python train.py --encoder_arch="swin" --model="contrastive audio-text model" --dataset="synthetic speech, music and everyday sounds put through simulated rooms and audio effects" --train_examples=39062 --n_mels=64 --hop_length=320 --input="log_mel" --spec_augment=false --win_length=512 --tokenizer="word" --vocab_size=36 --loss="softmax" --embed_dim=256 --encoder_norm="rmsnorm" --encoder_norm_position="pre" --encoder_activation="relu" --encoder_mlp_ratio=2 --encoder_head_dim=32 --encoder_fused_qkv=true --encoder_bias="all" --encoder_qk_norm=false --encoder_parallel_block=false --encoder_inner_norm=false --encoder_patch_size=[4, 4] --encoder_conv_stem=true --encoder_depths=[3, 6, 3] --encoder_widths=[64, 128, 256] --text_encoder_causal=false --text_encoder_width=384 --text_encoder_layers=8 --text_encoder_norm="rmsnorm" --text_encoder_norm_position="pre" --text_encoder_activation="swiglu" --text_encoder_mlp_ratio=4 --text_encoder_head_dim=64 --text_encoder_fused_qkv=true --text_encoder_bias="all" --text_encoder_qk_norm=false --text_encoder_layer_scale_init=0.1 --text_encoder_parallel_block=false --text_encoder_dropout=0.1 --text_encoder_inner_norm=false --text_encoder_positions="learned" --init="trunc_normal_002" --residual_init="none" --optimizer="soap" --beta2=0.999 --learning_rate=0.0011 --beta1=0.9 --shampoo_beta=0.95 --eps=1e-08 --precondition_frequency=20 --max_precond_dim=1024 --one_sided=false --adamw_lr_other_params=0.0017 --max_grad_norm=0.5 --max_steps=15400 --batch_size=256 --epochs=100.9 --lr_schedule="cosine" --final_lr_fraction=0 --warmup_steps=770 --weight_decay=0.09 --adamw_weight_decay_other_params=0.05
Rows from block 3 of the audio encoder of a small contrastive audio-text model, named by matrix and row number. Rows with one number belong to one neuron. Each number is 128 + 32 x the weight over its row's rms, rounded and kept within 0 to 255. All counts start at 0. Numbers have three digits each.
Before each neuron's rows are labels from the 100 clips, of 14848, where the neuron reaches its highest value: "top examples" is what is common among them. Only what is clearly more common there than usual is listed. The data: synthetic speech, music and everyday sounds put through simulated rooms and audio effects. In brackets: how many of the 100.
# fc1: MLP up (encoder.blocks.3.mlp.fc1.weight, 256x128), inputs 0-127
# fc2: MLP down (encoder.blocks.3.mlp.fc2.weight, 128x256, transposed), outputs 0-127

top examples: short reverberation (71); reverberation time: 0.15 to 0.3 s (40)
fc1.23:086117119129117127091096125051156139091120168097137123100129166091150173137056104123065166061187159130148147077115126154145141171166113109087139141093140145148128150110180152137138169109143119141173058123140122105111075125156066060096144134102143128044169153139160095129104110108115151116084117160088182086155149139129153127153162164134100106151149106124075068130112205082137152103095
fc2.23:106060160081062102149126104121134117121176103140152145094144145087105151114151139082141138118141103094153114150104145162109154163119162185065085111161101088102144139102135127092146143166158184140138119072037082145085145137141109139149206106139102114122168107146145141142150182123115181158075090087097195137116169145130076106097189141109130165091135142161139127098086107145195145063108

top examples: dropouts (38)
fc1.214:081097147104153171094150126099188162166115134106125095096117079151141086144119118135131121110177113066148151134102118128145126134170131134103114110104132078165122154119091111074084168073125089142121130129053156123128139157100081112162169055116084108181114088110115091153129128086064132062154158181158120110131119121157103156101181105148072043145096129152195160088125158188144128166156
fc2.214:145097116136130159135132099143208136129143115102124136083136102120116167118201157133174110156173121118099208139177086125145080159125131122145125103102103076127125090143129099097093155130115078099145152126139132071169124128086130097080125180173082145179102132121120164129157132099153192188168204120142118100139134188128102129173108128144069094119157174091112111146187163065049118142157

top examples: everyday sound (77)
fc1.167:122143121069149151101130145066163200164174088161157128164104059128130131108145137154119162100110185092092150104140130088100107105151158144164094110133159122096116120145138122173090143092147147098139125104154144094129202128183117105114151057139108062156178156157161096184117142099110156206139136109098079165150101163124097153096086162135134124149124122202133179075118117143063124076149
fc2.167:205129151088124089111125114169106144117104095062155153096133112117117099131098101144103154140207087098149137120102139160089220175114117132163083083140111101089099134105086128121146114090152098091169124140099083115141098105156141181158177183131128108134146124080151126156109170124089178140142103113133183206146176151134163096156134137125127103114177119035116145089190177122096148128128

top examples: drums (50)
fc1.97:108141157125092076118124153143145118100137142161165142127123121093113106092118142098054145098106096198214132146155112142094122173060065112153137135142081130152140127143130124113054087096133170188084124135129132174122165057108153090111163127143146133176117140065148129129179145190133149095091162162179124138049152111106134071150122197110097132157161143093070093125143131138156134156122
fc2.97:119096163092093217133153138139131129167127127055103104140108129149148115125170102190139118177140162141125132105138132165140094188089068121145149131145069107099117145107097171134178065136117157120114186125129089188140106114054086104131170121189128155086190167149183114097155113101113161159106108113097085127151175126102152105125161121136154113102132163101092078105154202106140099150187

top examples: tremolo (31)
fc1.63:159186123073128126173203139108083148091101125137095111083083132077131164094135094114115119132114056183105156140124191158127174136156072111074129123124157068136132099187179201103091138133112125118146135105138108152191171114130166185135154107123106152160118078188143152133150129124075141102123109164099124071184072123119126172133132148129159116090095104124135148100130141124108107049098
fc2.63:104121127134172110090142118152081121099138156133104081091080163082143075173221119094138095171089094099105089118058133113174198154113092133144162163157150148148130109108056118135142121136108138077138183107108094127148081066103164160051123056133138152168130118104100176100085131147185091103131124111092129125148163191084130116140074106098164124134137179136124155123119160115123123126124

top examples: drums (59); number of effects: 0 (54)
fc1.123:080094142107140135094122153107118131169108180114204142139114156115109118127086107121077126135100113111157176112178151119134175052161111123182079143056109101145080157088150115126080150147111131197098120111113084105135157185107185117097190086157172121089138092124124100083175147178133124126113159099115085178172159149065173119160123118163115131132139142107172074078077165134124102139130
fc2.123:121107154114151137119081149117118138143154150161094053096134077094113131088176123185180107135147066194097145155155160167153129102118111091148138151187124079136137129173185140161150146105167171160081112151159139114177143055077132083154128188073123109145143145178174090142162112174113132131131131055102116179099145152202125129126103129138120138164105109164102080127150099133141151138194

top examples: speech (52)
fc1.101:196183056112144067092108132082110177083132163054192122162084124131105158131114130141078137153143165122155115091128079127115112100142123125176150097098102132099121175072134128127137120150158147145141102134099100117109124182152173130145145135119142110144082141174124173160113078070094148133109137133121082232107129101162090180154142140183157136175136140209098109113131162147101105131164
fc2.101:175104151192196149169118136144107128150169120108100115096165126137093136097094125101147113152131124173167115202128136160120169138131149150143117152107108203093150097170075076161113107140138129135061182147069190124147057143126087163117130140147131109091140090101089147122129142117102091083139112099159129059154162111149100137168087123142125152097109193202124204152082088105103101143125

top examples: dropouts (49); dry (46)
fc1.2:158167097062148075102134096114149172154148107129102102117143108094098149099124127175102159169103116072158146105143143132096086163093212140184102117118049110085181104177147097161143151105132136190130093134121100146181137162062097119124156189124133182137144170119138085166205138134114178139134131145117077091131149154142127184149152177130136129125130080136186091118179126136110163161145
fc2.2:108110142147164111088098054124141045125161135085167148134117079114095129122126116114149183113146172117121151087141106163189174114175178125153108093126118083142124208162120191082143067098081156143135134119180141138104141080122139130176164118074139140128124171091110160123070132090138135106079107140180129150130172148085116146109171153192135123125120136110167140204153057157145141116154

top examples: dry (41); telephone band (40); distortion (39)
fc1.99:134114136094142124099151062090147141081222133152109122115188095124130109165111163121122131122035134163172133179109180156151063132126167110123123115041130161129165144129114161131136146118156144136171158090116117139139079151145114203164136179092104131122147092154141081134113134087163151107141106124152098167068158226163124129136096112155093161111140087144090111132159121142108110056117
fc2.99:151145083128127134056204155149122172139135153101144174126114142200166133140110164124154158176114139161099120152095067122106086133117153079112101117099126107122103141158113121150157125103182167103118137135184158065114054075126089081162124177120171151133186088161119206168067138110142105090154160131105113158136183142159142143171072126059154114144135104117120155119126129185149173120127

top examples: dropouts (62); band (55); dry (50)
fc1.39:102107124149108150144062108151159135118149112148092133142155161127105151094108088181166115150145129125151147100133096087135184156132130143126171067086092135096051061209118173091089121084168140140139151115167135145162145122162158138147166140099107123110156088134151125100151144091101108113148127155152097154083122151192018163130116105169128090166105117126144131125036146076147116077184
fc2.39:121130089087133149150154104144148143100185099159154075178098125180161092155108139106046091094064112141134155093119125152164155139054105129176154105083118121092087123172150178164073130121152101097097128097115082181127172174126118117128125107069144135105141143114136119155175125092098084076081111132132139140131113156161070197082172168151170135123134056112140147123129085075138152159110

top examples: dry (50); band (50)
fc1.1:126170127107169147129112090119103141146133128160140155162110081134147144133136133058100177186145106172158116157132095168105152099155134122094203218189156098141135136191135109134111161068091152177134178154137089139100089111104109152127157182082190037095143110120166148128088122141140147101067103118105081084137117143120104099106179099168108128119163138159191168150124124113124106100093
fc2.1:099188157172179160145180117133167169110157142121141100083145109136110140175180107149115159129134091156093112147140168082108152073209140139115130178091046123143070164131155187093150153118139101157177106086145126075115108119129147076140133085067183154133112156096129117072116155132086117087119156119101153083109093117194106077137113123130123172192119070098118111148158111134104125119096

top examples: short reverberation (77); reverberation time: 0.15 to 0.3 s (41)
fc1.213:073109131130083125131191147086188131104117125127114143139138150120126084093079065128130113096130126051093143138074202062182181117152149116129107142074153102155143136151130102107171143112092125140149088088119087120083132119151174100128204124111119115096157060107130157096144144147137143079125109157094132116144113134105108140166112137167133132156201136059131132105102120077090082037154
fc2.213:157127164136187183108062136143173119097185140127147101072155093133107113164189117132112111103178030089097137143057140113112100182145158160113090111155142096155102120172082121134097146169158144125071124176122116158120156161107088173092106170115065089091113143127104125121152104122150090090102122136131097164133155187159164106166141166104118120199086089144156133167079137114122096134130

top examples: short reverberation (65); reverberation time: 0.15 to 0.3 s (50)
fc1.165:099108085105155089133151133169057131086154177197116104060083104151163114150133146161144130111162171135138136160116152112157103076118162152145072145164118115139046186139146100105054093096125152081111109093097186112151200189101125172115160143176078158141111141133146080163144157136134111162105135096090100116123085077113081130121120115053140133091139137166114124154122108157132150136091
fc2.165:099084171105122160145151144113141145106127113100162124148115111140123080125139183149076106106170107158068095121108152093155131076131175121084136119101112095186172091224152064143161135132071179149144119150090150128110099139118117108146150112115141172130123147140201121152145169118076082116145135214150101110134070044152118136116118139138149157117101127102108104134125095215176074091146

top examples: short reverberation (69); drums (54)
fc1.211:153085116145207110192169160101091190135118116121141133125145114182148124043066149141156081093069071127125144142129175107204141123132088118132089105116120157166124122154123142149117114168103153104140088102172112122118123123124128103066107166102133147128120157098105065147095051124124118082091129168199113146132116172137121135167118096100087127159106181095099139126125108090081047127147
fc2.211:093119060133144133124084153118089082176075147139148125061129178122081102118092125129110217194146106115086106143141146115126163142068165128174189131116157056100084088095071123116122108172063136121106118158076112092104113154116118176131160122138086135153143122142098181162071158113105159061094140112137155143135139168163089138169141092123165105200150117117116092142123152132149107137132

top examples: distortion (39)
fc1.103:130121149190124154144159111094159153170132086163114130085069139155177133105070149157086082166121142168123130150124141099099148066171146153068137144112071171132102089107116138131103141107135168123170105103165174106128150099175098097136127063141117137151098150187228133104209120074157140141117105118189164137128106139154148120138122136109202150140095163142104183122120105147172115187157
fc2.103:105091063091114142076111128138137137126081166165092140124154080134171182164068126112131137115160125091122124157157070131113126170104111125109097121101148158111077130159150144136136133186135158149117117156179199163098058072091095129107094135089155201120160123160104102192167090155092146158180172141074196160181082159131123105139095160103150152117092133166107108111124169143106149111164

top examples: dry (57)
fc1.161:087170126158138156073094143139072120114122107103131127110112143113121122147071161122078182109067103070129137089104130168122088191175139139094126107119170155152146111112148096206100105170156148130134158134124074098114140105184114077157104139178079164182146094125087154132099095048083166103143126107177054108104115115109117175128106166160101145140074118082109099104150152135145067146117
fc2.161:190132112104124086125143092114187157146102174100152162137134096112079182105093183153181130100174149139123111126196145104163111069072130125142121187084084114134175161156135131141095117144162068144174111169110114083104152152077109105182195163089097109090110159116098097098132128133136106152131116142165138141175064126144092117113160059125152184103158100127134066166111104159082141128152

top examples: drums (53); dry (51)
fc1.65:110078102132128055130155084156152115130163103165077184095119100119102119092129120082089137156082132124118139090119172171165132178070140135096089096088118120149126108185118170157087141119100082193144127168153060111179123127101108114130132120102099105115199128112170134172209153139109119125161146133184105116080079133194142122174094085127124123147145093109128073121088084092120089084121
fc2.65:163120145167158060096110139150137049180133121132125094087149120192106122117133118196165160132089082117167116123202126139077160090137178054120099166157202111113160131123120126129134130099153119081136144088145154167151141134161125133175110110101098144100141138090149140161155167128176121133115146091094087072148115217112142113067152118136103061142089161134085100131130102113136179096164

top examples: distortion (38)
fc1.55:147124067124135132108163144146090118110175143128126134124122072131111152053149185140122155077139127172131133143143209102141089103182150078129132158134142146128134143163104083160136154112111120159179185187111166150105081065082157181086161081107196092182148097138140133143097114110152158125072171129186165164102130144127126145103168185143111129091170115078106083162149123111096173106164
fc2.55:204214163175193127117150180112125077135163104143125111149132050133182156142110084171098106145162101114185164092147163139106149143153118078180156121113177124118161137149102114088128108153112125067152096121127168150191107177120136100100099138135119089116069151178110155148153120097139196108096105151093126091111113142191131109056139122115102081124161093148120130142169161115130103127083

top examples: dry (52)
fc1.217:145126156104124126140130165152114158132131106152090213139195173155124117059114159181160137102102111112102133138151071092085116133163101134133152208133140126188139126131138136180070127080136109105124140079108118130143144136188106142148103107150120173140091156129172167115115117152126143103077112045084063113162151107165141155137147087173144137135160089082087080136086186100138139095048
fc2.217:123134156126149074102141198141059132144069077123125143086130113159137091165104141151098124084116125127176074118089104040129190137160128096169150147096104111100120161094139087101134155067118119128218143136109104084128121056154091118060111137161186133193098140114138127169103133128105144117129137136206140161086083143098111121093132146166142117135141115099168129114109096100183116150172

top examples: band (54); tremolo (48)
fc1.48:120158172156107118065128171180161206123134185106134136112144162112149123151103086167146127118115152062145182132121086150140104085114151118125099181142082181163134167083172161125151100096156152137111151173104155086210134098071168176159100134114074120109184148171116151162173100127123130111111094104071147131123118046149131168121132100101122112157093140126165153168138161110140186098156
fc2.48:105089139158151105143086139106145147138096147085110194102093116200077105161124114106127102051155122186133135102112145147137085165098121148117150181139102132068102152119135110084064163080099162152099115078177122122112146123071143131159108200120089111202089149154108189097133155104109082091126122113109136117156165126154141131155125147224117104140092097158158114110180140132108130196101

top examples: short reverberation (70); reverberation time: 0.15 to 0.3 s (40)
fc1.49:151108072149201132126132176197121149134115090174149136123133175135151133116144100149183157112168140108120121165068083111091102114120139113140163140114107101157187035093113113138191149147166138162221098130098173153117167084151107088155093063112111090116116106156166138124140163169112135156104111103132138123095155121148174147109147173157108101146188094124116115106140082159145147055180
fc2.49:135160097055084153126152079113138117120160114088112116089117132155115137152140163125133154119159081129102096138143098131175079118141123108102136175089163114109093191183157105130196123195133132064118154125120115144127082102115137172115122105132144130143081089132154128150068183090140178165102118134152178144185077082121090124026102119142171167162110085161107165175170163076156118122110

top examples: band (57)
fc1.22:116158113100142066128140163149115173148128139199166158141133111152167180097147139062123123118167135119134132152102102115134120150124207117176065152121145128132040138180157113089143089126104150116092148142084078148035141165115122144124119107136150105124179107106190208076144076104125109116130162135098066125139058153128146138185171121112195113111125116112095138131139125127167126115174
fc2.22:130134092164125096079092149130135156122170147116205160127084184162112069115132131074193119157082095104128067104123078179112174094094110096136073103081135175171147107074106085091150065139157078142156094159135129154121108137182152146154179139107207140126102142154127089132102133109182144099169153127155109175130106155132151139151138131124072111119200108134123133133109146172097154168147

top examples: everyday sound (90)
fc1.220:091162117102121143088103146150066130147084140124119118079141095107140096113112142108146145099074161102164139083164153201157170107204171091146112111111125098117090159182142138062115150119092126171127131108169128062067141075161142149135142123121130089089115092171166151128143173144123107149107133119129085166151188158165107119110164148196149104113169132119181149115163171166075046097159
fc2.220:153150139105146149181184101149130107157110146135130136108180172122108104132155153148110106116084056162146166170122146128105079198084058113160117043146122145046105122146092125174150172142146089124138163115153147128108147177145130118162178163137139120173169117107111133133091114066153188091118083102184106203153158130171142128100132113127142070088065085119081151119113130104143127150123

top examples: drums (74)
fc1.85:103162150086142083116121138140106125138193107144122139078120111159093083106110144119132149145129073126166105164161163096092120126110132142133096123168105140133176164110183110131130096169176093135124108131139084116105123095110155174180138126110123164113146097115152203224194213115185062143098163136102124125057129082091150122127080091070126181087087118158093117140153115102153084109134
fc2.85:167115178088163180117143120100162150074139202079121124168141167126148136120107072138158111154077151116109123089088116145162108158086162095090102139093123120157155126099165122097072155124190146075102186113102113136139086102111074121198132111120161087148178151117169082090141122124107139142093097072088113150082128124127145195163149181137112069189198132123103099142132109094123158139144

top examples: band (51)
fc1.26:177142096123114134134130149130110147132169142153088130135070100160180165107089121153091196125124137084089157144145096104116127157120104105131109124152097110119221055054165108120170102177107114150096139098218141150148097141088122168113151084099142103149184134185104153135104147108100087134126133139147168173088164100082123168141127108140113079173114169115214097153153179108150140131168
fc2.26:159132088110196158152063117128146189138149126124132078143161192126151133108102111052084101178117092129132158155116137165062059123072165180082148119077134155172187126102128099089157151078138120135105113155083109118122175099156132134126186111154131115065082127124207138102131092121150139143119142130178178076113114168180121143158126154153174106117079127143137154092104123155122121159116

top examples: dry (77)
fc1.232:080126098132106163154109175119113132144138153103138180116100109145133082111179127127083116140165153153131160078126113157141138088148110117158097126104115134072172197178094173157154154143148191096167161174066143100177184112092088100100153118163126153077101177174132103205116136111128168146140087123213138106094129146132097136087128151112198097130144167096182118068116136115148118186133
fc2.232:154171125186169096144133090132119152196139112113121133119098156139121159100137096169126168132118123113087172131124103206116148112068170117136139164122102162124096156091149126108150092148154063118152097131109080117197100170122161141089138152180183082132126092102150065129194149084137086120136168110177132118115138170137200122140131179162163143091077094093156185097124101140118103051155

top examples: speech (64); wah (36)
fc1.209:123150092134156109090115131163138191078135105145145114117165108146150111132096103144116147169125110133099129107057122162124160060116084136147144130143112128147161145130142117099138089103134202130234149114121082112145069120093067136132085116105079094117124176098119133147181166110081192145151079138134134157117122159190127112193161109123102112070134123104099059149154122151104088065203
fc2.209:164155146082106170127101179099161148057153127161105135130163100140128160117168164114116161095125094088096136138123051161168126096141151147129178115117100109116129155148097086078129146156124061105139136090074133112132147141130132152172130053099152114135099152153094141091046162150134143113131157132124168060103133056117099173140097143105179129139079121150167097117172189057063161126101

top examples: dropouts (84); number of effects: 3 or more (36)
fc1.86:075187142104065119099075132096098095156138058092158149126127124131093115111152109153143080121174154094166156120099120073174131079100144115174166176169162129127195116161078142159101150159118146115158174152102103151150134104091090074146129129146167140067127167127182108138127129087138140092133126153129093148059114174162111163120120104109118095127055149117078059070109151095144092152095
fc2.86:153129079126150100167075104118149112162161093032144100153111167096139132142096155039112134164043137132130127104111125124116133108139121076114229168092108106126109109108143166128109111058113130059158051126095133149146151111100136141141184145145116160070132110126112096135114130114113097123053138128172108148097140160124120068129095159139148064142136145140119185174112141114111135176109

top examples: distortion (43)
fc1.109:036140122106093163087149120101112155148102151163107134115126102153077162125134099120114191137136111127131158093088178116133142132116210123076109136081090069131140124160189144110143122152167173094125112141060141127158135153132154114149115172098128153128168092158142129145131134110103113126161118151153155102065103106101138201175069095154097153120203107129101117151081192113101039094091
fc2.109:165114134180142110115153090158177127137143135102180178110136113172164135118099145094049122058127069077172083049071181142113111125140077135153120125140130151147112136151128142099098133162179123153134117100092142137142117158105090170166108181145175113100119145134137133159096109143118105096122127101127125149128153175183127119009112196169155113172162104076103169153107155153136138134169

top examples: band (55); dropouts (32)
fc1.118:128127191145148139143120083140089183108124093191109112117151123068128086158082142120141148094090088170109083112110061105121167121131169124079149156116141143090129088180053123110137100136124172140122088072171103094194144151130207130126134107117191148159032081159138154113114140080117127143130115140108047090122115088154104150144152150097132134131147184121081096123126141098148128109087
fc2.118:032142093069102084117133108154170118191144096114103100165066194106083104124119169106109131177107140145119186098167101150106095127101106168063142116147053135090113148153078172172149168184142122153198124124139095100207091138143122172180127111117103120112115145095128167089136088131082114128133141135116084138165128138132137123134137152165147126179182112101161097134162116141079134137141

top examples: band (77)
fc1.124:145046112154149104154126110109173190043146118127136076125143109078141147117101073147130142120150128149132121139113143093093124081209047082160143168160085093157133108191123089163150141115148129129109157139137180098109127108112118147155146118163110071120076116129119165101137132092150134151124172139088185119151098113111198155141187155131210123067142143144179138159163115113165116139092
fc2.124:154142116178127108132075104172129074134085133123188136162131160141096145162123165132107150200124144100105135151068144171117091094148092113054105099132132164079129080157180143116136162145105137127129070077080114167172087112121118153125085117125115162172171151100124135175151111148089117112123037064133089146154141149129121122079132150123136086161139131171142154084101174196145144127213

top examples: dry (55)
fc1.185:162100151028100158112169158094149190145166194156105126089163117106109124103120123150079169117132124105151142096179183120109167153129133094126136092120073110152117147173143140212109182065129157168123096197095129140124107141169145077120160092086126159104117144091125077172060115110125104115117151073151137104129145102129102125146176110091101147176185127187131139136172107090148137149124
fc2.185:140063154147138087168106131083106126131088127139140103126153140119070094112142152182101164094121151113112067114152108168140148118156121153128102208123102131115114167104100153106188126125138127145216192102152102120115187131182125067212123087145174202092105142114152152132092072130100103099136134177128068100128168112161120134151061140130169117146132079126108088139163087103156125089146

top examples: band (55)
fc1.235:118097142088108152127125178150160150141119189189142062161085085122121177116132129159120171150184121126135132165147131127065146095128125170176150097122141121111150135143108082113102139131113116061145145095109117151063184091153052092091158125159132115147137122193107145124114105172059096159067152142140134102081131128133155137113206177119140125147172191136159075104179151069125095159132
fc2.235:132127124131155101071126080112114095087110138106143062167104203174162147171176141085150162104153124159114158160131153133128153155090106101094143064141101153143115105083127108149099114189071059135122131205169143137129146191100188175128112156114130179158102104090107132141157116108125065174168159143128108156160161135191131108103099133080156130100109144185143169110076105178117094127144

top examples: drums (58); dropouts (30)
fc1.66:161137119210135101102123093061106160124121104088153046089159125111105103106114127123127159138129065167121064112154116079131164075149107138125119094113119158118130091132166111107161088093147166162176122116147106148104139146082176162142147105116094203085165150192121122206131119136157167123108175118155094147126077115107110156096116135153220146136172113140147074171119119187139089138125
fc2.66:157093145135171123124152083121115076176086162141137131154192157105179161120133150162201107112197203103153170082105137100160174075139143131124153101157188127095143103111099130108132157096138195111165161129115132229130102139147134121165123147123110071155119096105091144123115157104118124164127152102084078114121126110148136122156174162171053101141155140147103105077158092116129185080142

top examples: short reverberation (72)
fc1.43:104093137147102128164131098152043168148171167105093132064063092118161134145111119119146143098179095141155115122115155158119136085100077149099080089156082161161149110094159143087087134165133156119170083180114221130154112152115141160094144136142178131073076137121115033119083101100146137056154112117135187117132118186142058114111123168156130121141119141097151137130159142126110140138137
fc2.43:123150169162170130110175099154198177122123142159111112118118094087125141106132145126146136089109161137112078084153144137083116213132093140102083143086096079157158136128207114169174163138087108086159167119125144192069100109171143095121158076117148133141148164082123126084155105211084121183078154169097163144153086129155126057181123093117172153121127128112099130137109089120142143131133

top examples: everyday sound (65)
fc1.180:077136145170156125153144122141082100138133159113071134062143090087161135099120135136115166049102121074048101139109132078113193036097151118133113146141095142138112122147135095073130121139146140075113080129126154103174174123126139111121114178164160159098088086132158081146134126145143155209147111108139097133089093173144118085141082102123115079150127087058158164094140116126109133138059
fc2.180:169171146076172176173152115161145174146163120177134123120106067117122171115083140149122144094125206096143097171118146106125108158180092170126151097120109127161152087145160164135111110160160160139141129139078131133087091096104085119080083136151034101177157142133160119118159173076107123174102150085149166122142130083114116085106150109058153083127131081077152094070093123170129124153153

top examples: everyday sound (51); ring modulation (31)
fc1.59:042096145140137198137147082113132128098147155182081148129093135112132078119124121153120097074114130120155175129134180148106162151172102146136119100131155085083126076134129128140127121066124087087204096144119116113169112103139124147106155156149172184105116081143080169161133127141098143127130161141123104135113157119104069195084176078123094125070193143033125105150154101089134108162168
fc2.59:151137113099177117107108131113128088132178072051155150101215137163131157069190133101083176113148165110058149163158111137063164163125146123084137131161100109139135082138086101109118137176146071099075097172154099061079088124153114100197163108158153127156123105075119153097164135177145088099132085136122162104161139097107122122139114099140111122101106135165156170159156145151110152147133

top examples: dry (63)
fc1.36:137086163144180119090132076137139133147154081153175105130158104148155085118066134146109189172100184080102173124085154148122151077098127125063105165151157080103152094119182110133106139150151112152125146161177154152153097118073166164138057148099151078056156121148131159174126155117091165132184125101126159100170137140185111113134080095078126094103109134132167093170099069114138138096156
fc2.36:129092168132147090112087125193124089137130135159146162108119110106148115103174184089160146082114194173109064112170058151106105139126136120119074200081131105104148157108116116111129119172116105224113138077121098157122167106071116144144086144206109152144095073183157088140145080133158123151097168134150098187118163126138156105151128156113118182085086172112116119135127161153124106157124

top examples: dropouts (43); dry (43)
fc1.218:128174101162094114139104200096121092183146145112152133146090072144150114105151127135140112136137101193132125109106184113117133155141086187129086119120099124174087129181149134116150153142162191140129120160137177133155150154133102135200161136180146115129087105174190190209071086057146090103101149106133074162141112117130122092145141098184106129115116127080137128163120165085153073075124
fc2.218:140129116106100136087124170102156121179102107119139096136196095169093101136094080097161085154161202154157099155182082123124098134185145107142138090130114085122103179100128101126071141142142172091114161117151121091156074098160156117089106050128167115175075179151133148107104105096122135161139099117142125091219140095117116132098141103046121157129139187148145104142154108108092066157155

top examples: band (61)
fc1.251:124107109132168183139099106137101129127140072121118166110073132118137114156094145060103121094133078076129140117142129081084154161128074098160131115096106092148159144130105070148101091199129165122166097148160149126118144157069064112144078106099120159097174143155171110193140120117164104106130116195089096182178116113147173102197159095116099118119084112120116064114129071059111118120166
fc2.251:139138142153098103124181200114084076106083124160131142151137158137138166103187190100148147112081095143087117087183166057082108073183122153100160132132135172115120145183123155117103154119091144131117158074133089093103099146129119146091133106117101120099097168111139118179145144106176130098109088166106111157146129103206122144165056115130099027104157140107077126086152117129141172116131

top examples: everyday sound (50); bit reduction (31)
fc1.230:132158161096163138116123133053078111154150063127130106119167136130201133174150135122100120131096202118188159136141087120110118109122095192135157128107123106155114113143069150089111104176093130157171116146093188124084157126117061138112109079114191143180163084106159125138193161136087141105100158178103141081113113145145103090119182155123206148099176103139146133123180182114151130137108
fc2.230:097102124135130112103075154149082109136144154126075157101137137135125152071164096111141043166105168157101155084149180073127118169137155106201132115175127142129127119159126144176162074091142150099139120105115106171121120169079144167150178120143155073141128138135118104146176111052113090080048080094092138165199139152114135086152169157124121130086117085103137091187106149155151116160161

top examples: distortion (59); ring modulation (40)
fc1.119:146131126155081118196136096127161134159133188099161102055147089147114124083155100144102122154127128159140132132129098114119127089152136078165146164173087190158079125096133066131080093113105132135126179128112140072124083079133117115133087143172110138163150100081117139076166121150112139152122189042144139155089152119136182143140092095186209112121152117134123103067137161097187134168084
fc2.119:161104151138083118133136100138131190092133107122151142066130148112136084131170134101102165208140117050113122107144113119078164145144113163149125154153141148103145133171061102159103149171107134071060139137106073119119151096172116166114128157120156156151148086015152126147110079146156135115119086065085119153120127129162146085099066101101102072081146147125138134148099094081177173141114

top examples: everyday sound (51)
fc1.6:068173144155124156124124143150152154167111115182096093143150094058137098090081138046105138126129066118126136133139105112187117082142062042183104142152154083172134162143156150147092076076158115157088090136137171122180150114108139119131130146160141109141125092120136146175110114085121083170041142112179094138125164148100135139099152149133151096148172156119132164144098199098137154110153
fc2.6:139152184102157124151135135107100095180139126145074121183144117199136130136166148125084148118115165171165218121173047101144104128106120132125147097147190132094129090192080146142125126135076118124133127085059131100068146171125145106125099113103166119115059124136163102166163081153176142138179101119135118157128134051117127140127110148135111132117135099079164159097072116123111052087152